From a checkpoint of a small encoder-decoder audio transcriber: 11.8 epochs.
Rows from block 5 of the audio encoder of a small encoder-decoder audio transcriber, named by matrix and row number. Rows with one number belong to one neuron. Each number is 500 + 40 x the weight over its row's rms, rounded and kept within 0 to 999. All counts start at 0. Numbers have three digits each.
Before each neuron's rows are labels from the 100 clips, of 14976, where the neuron reaches its highest value: "responds to" is what is common among them; "peak on" is the class under the peak. Only what is clearly more common there than usual is listed. The data: telephone keypad tones over noise or synthetic speech. In brackets: how many of the 100.
# fc1: MLP up (encoder.blocks.5.mlp.fc1.weight, 1152x192), inputs 0-63
# fc2: MLP down (encoder.blocks.5.mlp.fc2.weight, 192x1152, transposed), outputs 0-63

responds to: key "A" (84); reverberation (78)
peak on: key "A" (50)
fc1.498:588479478480539460540553562435513532599456531396379456492486475491454503556532549490501471472539497471475495520476491498500493468501460522413524529556502525499480489469489447513565440683525536
fc2.498:400454492526547462520473416485463420447481449539492540569520463463490528542490535468483493585526531538590449507469557510547520514560476469568533466463485434525563513507522564461483504405459519

responds to: key "3" (82); key "1" (62); number of keys: 9 (35); number of keys: 8 (30)
peak on: key "3" (34)
fc1.476:498558505508490472509569511498503582475559511487594521418508502552521558447502496421505464510441501482454482470531487578453521473466449425538482503539542522422541483474438541522494474515543555
fc2.476:505512489498460523452466469458553388506461554502463472503529480500460440497496523501505530487502529553464416502453456511508472531503542535433419517547494448603562521578594414526476483453503518

responds to: key "A" (97); first key: A (72); reverberation (68); last key: A (34)
peak on: key "A" (60)
fc1.168:528498449452496468439523537457545509497473537539454503422475556472499485405596474551477475487563539514521509568562557431507502467463441442478517506499528509422446491485511493463551562505513479
fc2.168:478468554574480515574428530515440500515482473515456453543496447565470523560512536530487544508418443546497426466458400440479488537521497555525470488527428487551563553558437416552481508533544548

responds to: key "5" (83); last key: 5 (38)
peak on: key "5" (76)
fc1.416:505537466493526552552457482548497490509559541561582456478477448550471452513511461497523513497528425490455465502541472471496464432568451500458474415522537531510464523433458465526415442497561551
fc2.416:519506510502480489441493487476533502484519500444487510480520518562503557473537506515406566535495595490471496467466497553488515476475482555515494583518487474469518513548507519571524533500456469

responds to: key "*" (95); reverberation (81); pink noise (42); first key: * (42)
peak on: key "*" (42)
fc1.186:550489520475491496569452480529462514505538543481567454510567465476500499497437440504540499459479520460537542497484508555485517523490558516583528505466462515509458555497536456552542548471551452
fc2.186:442501451475424494506537478552498512474435484578448524497505576468517491472529496503454472548518509557467500521477450522493488518503518462509465491533503501506539398539461498497424452512458516

responds to: key "8" (86); reverberation (83); last key: 8 (44); number of keys: 8 (33)
peak on: key "8" (58)
fc1.467:471483492572534486488553474510493485456434560510437478478553556452532433472461585474576436478504483479551515434525452459424427459494486479532502511570478507493455547493459490509463500595504518
fc2.467:446505525405523551537504527520513521577534532531467507476579534550518459495582440573517523441508480504510528452560489561581433445468426476512473524460498482543489475481509458482461469476548445

responds to: key "3" (92); reverberation (66); number of keys: 9 (40); number of keys: 8 (32)
peak on: key "3" (38)
fc1.77:582548539554529445467444477453519540533506471454553537605509465505504456513557602508537500460474461540533541468428467422496458468472435459540489519527503590498542520433486528463517509486497430
fc2.77:494507477483525514524432523505569480498406501559520557444506586483491573509538440549471558501484525436453462570488512462477530593472525503471578528464487469427506452533458545523509511522459478

responds to: key "9" (97); reverberation (50); mains hum (40); number of keys: 9 (37)
peak on: key "9" (44)
fc1.141:521515484554515483426527421452510498518562536495490466516510495528524497601525455498503443503544405467528423568551469442455495558447519438451449554562540513496561421561487518514454528477532423
fc2.141:494496586502510462536450608432459418499586494561533461473454501522483482485467564584527505470433497526401507462486488533526533463496483436503522480460492488432483502469542453511491519533488533

responds to: key "3" (64); mains hum (38); last key: 3 (35); first key: 3 (31)
peak on: key "3" (55)
fc1.357:511517446461526500485490466589551550479504486491515430514532492451461500510521508482563446517442469508545572510444567537521494439455477514446455546483487498461481536485522506514535502406542461
fc2.357:497498523536449448504546537448506504401480465458445580538466514473495465465483463514469562507521586476563475546428546507545511563406611463563525417492498499487504509530507540485465477520437599

responds to: key "9" (91); reverberation (90); number of keys: 9 (38); number of keys: 8 (29)
peak on: key "9" (40)
fc1.412:431464582456513436498420457618515529449543494541576461503527555478497466484435508488414544543582473500497562502509427510483579484484479506505494476468518496503494534534526565521543568521513529
fc2.412:545525414497482510504582480480538531550440507575509486475466512464501475475535539499519450545499536470592482564482456472468506533507575505513521512509447488509496550506512478482493458484520504

responds to: key "1" (98); reverberation (79); last key: 1 (43)
peak on: key "1" (49)
fc1.452:528450531557515474529524489521500509487469493493502439452449525527591483433524523598520506479493452519470502519460563513450527545507504488506498485507536448493449482514523455480547432487508496
fc2.452:476575398513502562496439516522475416481533519564516538560546480497467452515491459436456462498497520465472446427528492514533455532508531489514511510475450524550560492442493576541460580555395475

responds to: key "3" (94); key "7" (60); number of keys: 9 (46); number of keys: 8 (28)
peak on: key "3" (25)
fc1.493:533581505417497488504461484471484469558478512523461533508504528499540504503499517477566502528517447455448518495493539513537504521474462517587384533498542576530459480425534552459565435487512509
fc2.493:476563533479567514554496515542525501460526529495548571514515442483427506477569522498489454570452495565524490536429539561410505452471532512475525460518488471507510557567545433479559548562504504

responds to: key "5" (80); reverberation (75); key "1" (56); number of keys: 9 (43)
peak on: key "5" (46)
fc1.95:439554513574528499562537477443499517482494455486517505401497491528479535412456505499445581552524439380461520473529421471428523482517473528474490509501449545526488494520533480472506488534498537
fc2.95:518521512540389526515468560571570477545503496469565529548518476476512520523522481521488521483496455493511502573501501575458495514484471507450493524498455458563458397499446485407549557529492470

responds to: key "5" (75); key "C" (68); reverberation (60); number of keys: 9 (36)
peak on: key "C" (38); key "D" (31)
fc1.665:527496452561503507471535474557515448462511590590526532491534502556528444562546430510569511485535466487488474544495559448521407533471525494442499489547449526525488475450455558496511490502571546
fc2.665:468511526535566476557398484415429520544538477492473485594510532499460519530460540531504520446424523522471527492535441519482590511521514521563512478567494535570529449456474500492570465487492497

responds to: key "3" (95); last key: 3 (30); first key: 3 (25)
peak on: key "3" (48)
fc1.163:556498495517452490472433593479520504526545518482517476495459511485524536437481449530475501445398507528529436478565532490505470510534522527483461414497515469492527432427496514477488477452454525
fc2.163:515471463473465514550554504496497546519475471532485509519520524460528426519522549517516454562521566517491562459471496490470493484429477456492502515504479581517497534592495554464550551488430515

responds to: key "1" (78); key "0" (54); number of keys: 9 (53)
peak on: key "1" (25)
fc1.590:506480517483459522504487452484511484511482539556538492470440450529485499541429502563497477501555469484459536540480505543461501488592472481407486514493439497491486491478607521552575536487553409
fc2.590:452516493531454539529494533475486471508543487422491556505559502521469442563485540482526476551457476505466464488448480562514515517489506537556530484512477443491558452518477440474542470543492531

responds to: key "2" (97); reverberation (80); number of keys: 9 (50)
peak on: key "2" (32)
fc1.383:533498527542473547473490517548447471466517506481491408548453552518452496544470498520471486537514446569513470502453514497589440545530529527484484414545511568518478508529581515472425517436566439
fc2.383:471450460542539508526428529485490461531509500537457496505463432523503460523511494542450479529484498480446526525486555475417489444500487524441470497492516508477514572523506464482515504449526461

responds to: key "C" (71); key "7" (57); key "6" (56); number of keys: 9 (42)
peak on: key "C" (55); key "7" (40)
fc1.203:541474492493542535494485488528410487438507489545502508515509486470427505478519486555567467588541522477554529507492529449490486475538517522505427532508435513473441486447491585552546524449492500
fc2.203:499471448499473409446525577437504504529483535527509512468529533514576507549501494542427560502482419542492498552469550578493501553474483452521503502555525557596529498474486492496439472438526542

responds to: key "3" (100); first key: 3 (70); reverberation (59)
peak on: key "3" (100)
fc1.120:475518470597512488482477570467467502487470486489530421539524528487467514456518531544554441434459534485477450525497495536517500534456446530532498469429481476491529537529563538515549513455480492
fc2.120:555548469485480528531463478530518440496457456500488545488533492497549455541528461487546603492491531498529569452549524514423512432476542462483489498499576490526468440536512513481565565416470511

responds to: key "7" (77); key "1" (66); number of keys: 8 (34)
peak on: key "7" (57)
fc1.459:464516575589490569452447430476490534491556401421533531442507503498457483484536499514511499481522420488530446551520503498546529496491452460486516499491520484457530551474512491471512530521498491
fc2.459:546489465457536488513456485419476541485474552559523517508479508537572483525523514501545519545483507571492566476508514462483488418517534494587455510548455522481477471538456518462522538509456486

responds to: key "4" (100); reverberation (65); last key: 4 (50); number of keys: 6 (28)
peak on: key "4" (38)
fc1.155:591500511470521498517493488488462448496503503481520520497503484447505539485547463501488553408494467474550444491530491483462540470502484566393577435490510449503535484465419495454457532472602450
fc2.155:431456448595557523494547484520511428515513514488469517543493509465437426484480543543525443527506546495446538527470548524532484455462506467567473545477522525534471503548586499470485502525380487

responds to: key "*" (67); key "2" (66); first key: 2 (26)
peak on: key "*" (48)
fc1.394:551528488496507455447526490502480527525495486516431451445502520520515515489453487472493425514498497514458486508458561517516472557489495523514467537461584557515482475504520486576516538419520533
fc2.394:528527484477436499491442504565503490520469508442474481479489511433549481462466517498587546508434548503564449523538517482548464470498534479433464432523507532555537416505548437518456495558504432

responds to: key "2" (86); last key: 2 (36); number of keys: 9 (28)
peak on: key "2" (75)
fc1.670:447526435478563463525559466588542499463503532524547425549549543491575509536467564536409444512534431545474510483529541517548507417518539505515472458541454498412525492500498574481513406494527478
fc2.670:552378435477524493483472543463500497449539478489468472464547532450481482483466506515535525444501601479465461515470432449436427494467513497490467471545491497552512440474426475466451525499482460

responds to: key "1" (87); reverberation (61); number of keys: 9 (39)
peak on: key "1" (33)
fc1.1:532489485460489547461459451548481527562452503535533486575472565476493454440456475478504452472437511474556468400476534449560514470440509493513581515512534557463480480525494490527506471470508494
fc2.1:497556533495459457472452473530502471496565565453555462545505534479495528496459626557480511540523504438480533602516535525514525500566447491512473484507508468505485544484482480484495497509511611

responds to: key "D" (98); reverberation (88); number of keys: 8 (35); number of keys: 9 (33)
peak on: key "D" (40)
fc1.85:525493465509549463520532492461497547477497450487562463505557455549453471457467561525524577540584561474508536458514453478519586427529480513526486418511455512553433488480504530437467517569521468
fc2.85:491453557485419532562458488495527483465488576441466483380392516491489523564527504539476508492456551533562502424489538548502526488440508529516546563513526528486547437538504503540488551454435487

responds to: key "9" (95); key "4" (60); key "*" (58); reverberation (56)
peak on: key "9" (82)
fc1.555:547436514444565499462499524447507427541576461478536470505461509557536578544468512468560489504513489471502551461527466486567517440534494460528536438527492481519503494394550488478426488501510503
fc2.555:579533464436453525595460568495556512491455576456521493480543488466548512500493511561448570486566509557492454523444592508505533507529482528571514493522522464529529519501431562527518516474525460

responds to: key "3" (97); reverberation (91); key "B" (68); number of keys: 9 (38)
peak on: key "3" (40)
fc1.169:508561481446322508567498437517440510580454463437491481516547497467471485521521436511521514497477507536493444527450536528474457511458526389552474518494499540523525543411482497432514475452470429
fc2.169:461527480482499508511461431432531546500517551557489549485475510506575500473570490521528501572495442513552527460532505517547479495515439505497480476441519498467496484589461568516536496573490521

responds to: key "A" (99); reverberation (88); key "*" (56); last key: A (32)
peak on: key "A" (43)
fc1.453:496488440477521479559461455477464504452521479546407457516509465535506507464516550521492504529557559497552487480546503487484466437541476424561478409455504513451503525568473550505563525514542566
fc2.453:566485533484445476525467514494535479486486487496589472514503541515467451501541473537518460461422455530481495526503483537532556522472473496464502535539497506463524521518489442496521493457460541

responds to: key "2" (96); reverberation (94); number of keys: 9 (45)
peak on: key "2" (27)
fc1.263:479514475535433508487460498479455481500520425504555446538476576439508435531440461502433495510463528469510472462516495532576472464491486590548461451508471505496525539486508468587506499567614499
fc2.263:521454473527519542566483549522532513505568520528545506472501514573517440495502474524464440571529509464471440516473520444476530472471546565523447521524466480542527588516527521421575483446454413

responds to: key "1" (99); reverberation (80); number of keys: 9 (31)
peak on: key "1" (30)
fc1.176:518509416495441534485536463496392499509483532478481433479495512526490533475426454574489456545524511482522530448525512482502494458456511436521581495434439445467465490516534514536504531528500509
fc2.176:543510536470489438522444502538540564491550525434479513535468501500479437474558545506495527536440537458481481586440559531517502533553495462510454496571460542546510533499439458488475501451457550

responds to: key "*" (79); reverberation (74); key "B" (66); number of keys: 9 (32)
peak on: key "B" (25)
fc1.469:443517532492428522388562504463544503494516514463450560502452499506402557448422462498503440545507532465478478514509467499578508406514479542478504479507527493491472494532438483469441547524543473
fc2.469:507535534521549475564430505515508424487489494577425482475502567548508443576524566542437562483498419491497421493501519536510524544511539534561478463517477501536499532484559468510571467476439536

responds to: key "7" (65); key "8" (54); first key: 8 (26)
peak on: key "7" (43)
fc1.60:563615536540474495487475494486465579569511456505495448527536527563511460495498523438510432462476509488605498478569415492442525447498536468430546521478542488515495501525504504559480496517455416
fc2.60:483531477489480489481521512580504430517515529460535556488507480395552521544517465573583591479471472593477470536429458447517466480468525498516457477500482492452454532486501524473490507520553626

responds to: reverberation (77); key "A" (70); key "1" (54)
peak on: key "A" (46)
fc1.318:449510573545507480420439542467547521574497499564490501466455503435491506486453474532559509491455581495460501494513562441480506487491479454495441525550483527507490501532589431553480508461537508
fc2.318:576510515434471447535522511531492468547548441469521501496485447531581515513458503485452514512465444507493507558492498508560498500471501466484535478485600433544519467527399518478454462541488503

responds to: key "2" (93); reverberation (83); key "C" (59); number of keys: 9 (45)
peak on: key "2" (39)
fc1.658:503496603534453483456530528575485456488460474518533518510524582498474535448528473450457531463527502487459435477524501536533494443557535480551474560495500477452485530490479475479482527545559460
fc2.658:543485488466498557570522474459517537534432450461556460539474553465506439582462484542487490564479418553462568472487509542512568516497461527558485553525391508534534480510456536517544483496492527

responds to: key "7" (88); reverberation (82); number of keys: 8 (30)
peak on: key "7" (62)
fc1.671:516477457487506502503502531392501519484483487487418507436405543530464524494472468527607548480497452413502483463495473430484471484471477480438556565461519515457496498494525511505562546551433576
fc2.671:527435517488543606494517486535473518560441585565551481522501438492416523504552510506462459540457547528549558520554505557508459508474453506510448459543471465521438479524463509496511482425514463

responds to: key "D" (99); reverberation (88); key "B" (62); number of keys: 8 (35)
peak on: key "D" (34)
fc1.761:507604538493568558520512507496447544496480465486480526472502513536508532446520495472468472504489561505450461553561527445503568432394584484488562534482479511490500483522476513460555501465549422
fc2.761:455511526467462416476518480465536481487496460550461509492555485506514539442526523538514549536430595498477443493444507497524509581524525478461523465575482482514523452466579500539548490419479579

responds to: key "7" (73); reverberation (50); number of keys: 7 (36); last key: 7 (33)
peak on: key "7" (48); key "A" (32)
fc1.227:465462512462515511459535523527450529466500476477525509511467487483533537455472491520536452414505494476518520473519545521538519489501504476518558466499504531500481488483438555516528508499566500
fc2.227:487559447527465497532456518512511523508501508456521540488561575538459425512572545450491516534499504443465552506450572539556498480492487535499458508479521472516479463469476503505548513522498541

responds to: key "5" (98); number of keys: 9 (34); last key: 5 (27)
peak on: key "5" (96)
fc1.381:441445529485460469427531570508535641459473480491466454536508502554524535497502485506476498461475496526527442542578460471541474459517510565512500502500517456473463489542520484414543488461510470
fc2.381:580523479494454517494454531481515393503501583466520560525444526512451512481530514463519566500507520511501469515479556432500513444581529505515479447476505503488500499485437592569507519448526549

responds to: key "7" (79); mains hum (39); last key: 7 (35); first key: 7 (30)
peak on: key "7" (54)
fc1.367:516460507599451514530510432467472416495479507516430470494498491518501527560501494463562544472494536451514519470568539447546497571426563522556522474503500518462424541551461482465519544475462521
fc2.367:489530435531509520499546536456466573491514535495553543467490512463505441516526517463523468493499455579540513474430433535399481527595452477463444533431497478540551479503439460479509492537550465

responds to: key "4" (100); reverberation (99); number of keys: 9 (32); number of keys: 8 (30)
peak on: key "4" (73)
fc1.709:513514524589543533522539515446502375577457489472497429442512471481533472481522505509552411447523537516484475489528485578501472503496489431571489537513440530489533548536468551499568535520469493
fc2.709:509518463538507487488395463448507553481504582520495536470487498552512488434505571493515505511415499519461501564480537497486500446490504571454501507538566512564569540509573531498536442474504501

responds to: key "9" (99); reverberation (68); number of keys: 9 (37)
peak on: key "9" (67)
fc1.427:519523540514540429487431515492411458509557494492527513501454521446457497495490552505485455438537521512520461524494470548520516445543456511474436582472476534517512473478541521449501574562540466
fc2.427:455470456464434517512487496551548429500520508506495484507499487522525516583525545457488396536510500507508443518483505522439468457431518501546522460549529486561556515496509473506548536460501556

responds to: reverberation (67); key "7" (63); key "C" (57); last key: 7 (25)
peak on: key "C" (35); key "7" (31)
fc1.329:446426453477514447510533502499481561488548522499416477534523446400530496519417509555526514514531492513510516446479589552547440458413463412532512532524487437481586588482539574489488533537440483
fc2.329:496543482576484534480481492490500483449421516445551572573457493573467489458563504512448522494486562479464480620473460549465558537575558555433495410455524464510493425514459489572508433516547511

responds to: key "1" (87); reverberation (64); number of keys: 9 (32)
peak on: key "1" (33)
fc1.531:457561561523497514499454459536538529538476529485486545500457520475491475494461480546489585368516491494534587517466539522513432421562567483461528566487537478460561502572540559562574506504501469
fc2.531:511413412517490534541529465451509459399496496528541496467457544550485510461549554471496458573503472520473462506426462545553590577517487507478480512538468504469526408464511470486498533465484486

responds to: key "C" (65)
peak on: key "C" (50); key "B" (39)
fc1.123:538452535633497434495401498561494530498469503479540521482478492531568444549512463558472521503492545502519494494520527519504544487467463500511492457459488521494454562479509560517628472545499536
fc2.123:526487516461455512495552513466467443521525474520475488568536541476416539495547515488515566486471459557489495486479432506494450533534539439433469571482457548546565507511449432473419491431501466

responds to: reverberation (73); speech (64); key "3" (61)
peak on: key "3" (34)
fc1.255:440517544525584433437517492483419538542484533505443437445505472517513413560580481481479491464446585517530486502509514458481537538521410473559510506527472570560496513475491525507454420496459522
fc2.255:495512483483442553481512504507462465514534501533480552561520540489517560528523498513476488499512434502446568480488553570454472420456456522427442505485562424490481518501495585448496594513462505

responds to: key "C" (83); key "#" (55); number of keys: 9 (33); number of keys: 8 (30)
peak on: key "C" (46)
fc1.159:539464470527496547423436541496547444533481484533478495521476531513558478417472564507456423549526474528464449447552553451524419468456494497529519441462469502462456496482470520596497483479519520
fc2.159:469585476509532464517548500473462583547548468536554513497486493505474542527507443471467507507443486519456535518460474547529509503576525472571492499501449501588575423518556488440471521533509440

responds to: key "D" (87); reverberation (86); last key: D (35); number of keys: 9 (31)
peak on: key "D" (51)
fc1.160:461540551556444585547491526558454526447498466508512530491483468516537455419513477494461539483542490504579522470596525493467523445545518475503479474486490569511486475550542483460489449548492457
fc2.160:465418462496524526472555463469506530519512478495483489499475560504512501500453535581573506509526501482505527544513501538529498498440445504475455502526532501488488501545484600585521528502452518

responds to: key "7" (100); number of keys: 9 (40); number of keys: 8 (29)
peak on: key "7" (79)
fc1.676:457584521525546521413436425497476514569524425551509467504433488533486457497505477497511507540511443542458518509493521502518523541539515508464467533450476519509462564470473517481526537590498560
fc2.676:571526398475451491479498532557513519492473510513516455467534522440461509488615525568491539502567511499517513527477471494531493485544493498496407440515522492500606507539540509471542458539526482

responds to: key "*" (99); reverberation (75); key "2" (53); number of keys: 9 (49)
peak on: key "*" (38)
fc1.72:517558516548558511524444502556525527493494521466454508443519496581467545420578502529519464503519521445509438540475481478521474487507481509484476560520496518512489493484512542560535408552561456
fc2.72:559487526531454513569616550545485486568495491459514460498573494441506474586492541470519545448431518503451467539484440492418488541564485494487482492562502513516517473541558470453432508443515532

responds to: key "1" (82); reverberation (69)
peak on: key "1" (49)
fc1.121:440507468468495473455460490493456478451502548531461546451569531465450485444490538472536403567485486526538548489464492518511421500484558436479482504550461510504589472571507535457611495512519538
fc2.121:552474509528483483541548447480577487454546440545510501551418497575515493485521483541452568495453527443481467467489508548465533517471522581546476458469511513460384486453464544524415495502480494

responds to: key "2" (94); reverberation (52); number of keys: 7 (29); last key: 2 (28)
peak on: key "2" (53)
fc1.214:549487483473456527490443549484412536523477453473545460473493493520523446468483568526462599509443441501503469464511500532431495514601526569558512561543523594527491462498451570473537468497487538
fc2.214:478554456546458504555596507499502485412537568542443438487438503425530504505487481479554498465560538515506544541491492484454462509464517575499424503447524535464541533513496455492486522473465500

responds to: key "2" (94); reverberation (71); key "C" (61); number of keys: 9 (40)
peak on: key "2" (81)
fc1.529:503470519568482519549501531511443498440484500499546442548513462554472479547473468496447491544503488603462525424490494507506443543540507493559471472577517521540507494475478563450513415477478531
fc2.529:553476492515511510502485490514515516523526449522548518487508515557504480485464562520448425459537508523493509430467531580541463518472495524606437515475531591500530556531544527448447459546477478

responds to: key "B" (96); reverberation (82); last key: B (26)
peak on: key "B" (84)
fc1.630:438453481516526406528456517459550441480478484467456521446459486533461472485473534527499522393524491455489574509502477495510504493505518562519466511565500496516546490471526480486486515530488515
fc2.630:538470510480440560497557483553439566528529528458483538544518527516484515499562458523526542572524509474476492534527534502480471536531508467474513437475509468483481447526518590470462511501549506

responds to: reverberation (97); key "B" (61)
peak on: key "B" (49)
fc1.661:498553418539495454562536549569539539527467581442433430525469487586561510536469573457440467470468509493503494480517494468477460472439544497494496473460543486514473465483461534563480402474468545
fc2.661:429491481447551558547495585534507507476385526506591537487525512501514554475467554541458541538517512443496515519507530518462500539490493475471452490439459483528509434504469541486559538493508508

responds to: key "*" (75); key "1" (63); reverberation (56); number of keys: 9 (39)
peak on: key "*" (52)
fc1.46:451532562560527491438450572504527454477476489480523469531483458472477463530491519496488598504483549495496529497521481546464553464457472482517491544549454585491505514563454538549423596541555444
fc2.46:515491482464502463571509425539454541484480596536454500526535460504555535417531496500464482512505478456527427453542501435516514526560513480497569483483519466504487467520469532472497476470478563

responds to: key "2" (94); reverberation (72); speech (67); key "7" (59)
peak on: key "2" (61)
fc1.154:563533455485511501532514595503509497451453501511499455561526497454543443522449544494427591510566468501510455492486474552540499423541502491519517492417558493586458496529470562521422464455486468
fc2.154:512501551525448528552531466429470571516506452468521443487508440545446573541525448500494481533551478514476540457526482482456449511537548482457487551574417471477516461512528547501516493474525461

responds to: reverberation (95); key "3" (66); key "*" (65)
peak on: key "*" (33)
fc1.14:498494496549486481570472521521546531576488507434500500474478475459518511535477466525487543504511498395526447465472602532541476501477524498531582504575497527456510515422548546543489481505471469
fc2.14:487505495443497521477536501472506447480447501529569485529506501443466562438494502510543533489476536507515511593474412528522426500536392432508484501535503434529513520578478441496566527527554538

responds to: key "8" (71); key "6" (59); number of keys: 8 (44); number of keys: 9 (35)
peak on: key "8" (57); key "6" (39)
fc1.21:520462536497543582530524509487496439534447517519493452509503477506561593547453453485557491473488482485515515507495534496498492475525442501494481557463524401549488550571511478470424558551437504
fc2.21:515479492442485494470447494482479542433497521496538533429494516502421422427541559503489488473530481526462420491492546484554483508567504444532518436527525511479492484472446453526564439476548486

responds to: key "5" (98); key "4" (58); number of keys: 9 (58); last key: 5 (32)
peak on: key "5" (53)
fc1.519:482471480444511484515506476501461440524496491544514504508519450475484512496528531499483511496502462474475570476523513525507480419556488491546546516485462584492494521513490552433436588480490517
fc2.519:480473478495418531491459558556457510511497497539554512487530511475547484554476427519504529533510438452524457521530526548506439524498458496495498477496502492486520488504519497563553484538536526

responds to: key "5" (63); reverberation (53); number of keys: 9 (33)
peak on: key "B" (27)
fc1.566:589537516537525504468508453530464523534532534575522501516536511423526493571499486539445535497556449413547438461498522493501493477522415484467485546498494529506436537460476449502521534531492483
fc2.566:462486544489532468499452478548550510447517442486458513516490537606470512509446500476484503498460563583513553486498406533556472568449538488516486512496540458531475414553531453480473505542448499

responds to: reverberation (95); key "8" (70); key "0" (57); key "4" (57)
peak on: key "4" (37)
fc1.679:500496458568496524426553449509520566557482517531456499484464500460548562534518488415573519469481501458438501478515404461472576520548484522494487530487521513489553497480514516405496516503557444
fc2.679:507539510494506468600493518509515443458489535468478531509426436492527541516457500557487516495479486519566578482502505520510504446553536504500489484499469489496460486537526493496505437546412551

responds to: key "7" (97); key "0" (66); number of keys: 9 (29)
peak on: key "7" (93)
fc1.34:532499496507552474506458483509471456429529429447519487556501504536490553527490505529485424528480500508478498503564442508499510480572478490502504484502525466441586473476519484523489488502553456
fc2.34:486454484482478529502616559479469543490441552522509506493507505468402405509470547527549574545513477493522468571438489498546417472507485510455483486557410475480442521467479554476518525520470546

responds to: key "9" (77); reverberation (59); number of keys: 9 (31)
peak on: key "9" (27)
fc1.145:524465398484447459548516570501514464526546490529531489434525522481433496518513454388475557462492448544453529476463464532491514512479537484544512516491438548428558544473531527408517487569472467
fc2.145:512510488532481508496478549533504540490370474499493552560500454489573497586445533594525551543475505540476466559526521417492576465555535500436498568505536491539522432485450458469500516484563448

responds to: key "1" (95); reverberation (59); last key: 1 (48)
peak on: key "1" (29)
fc1.285:468582503461460483576502513551452457488457495535507526541429548470542480541414505553471508538534532472561539538475416525524450521525524470469537495422467539538450504543461508502494542514545422
fc2.285:424500568537517515532454475513487504481550572465540421498483474472476463483507487506499540503492464533469522532529544502491550534601439481476485484424536510514544455475472514529512552524396562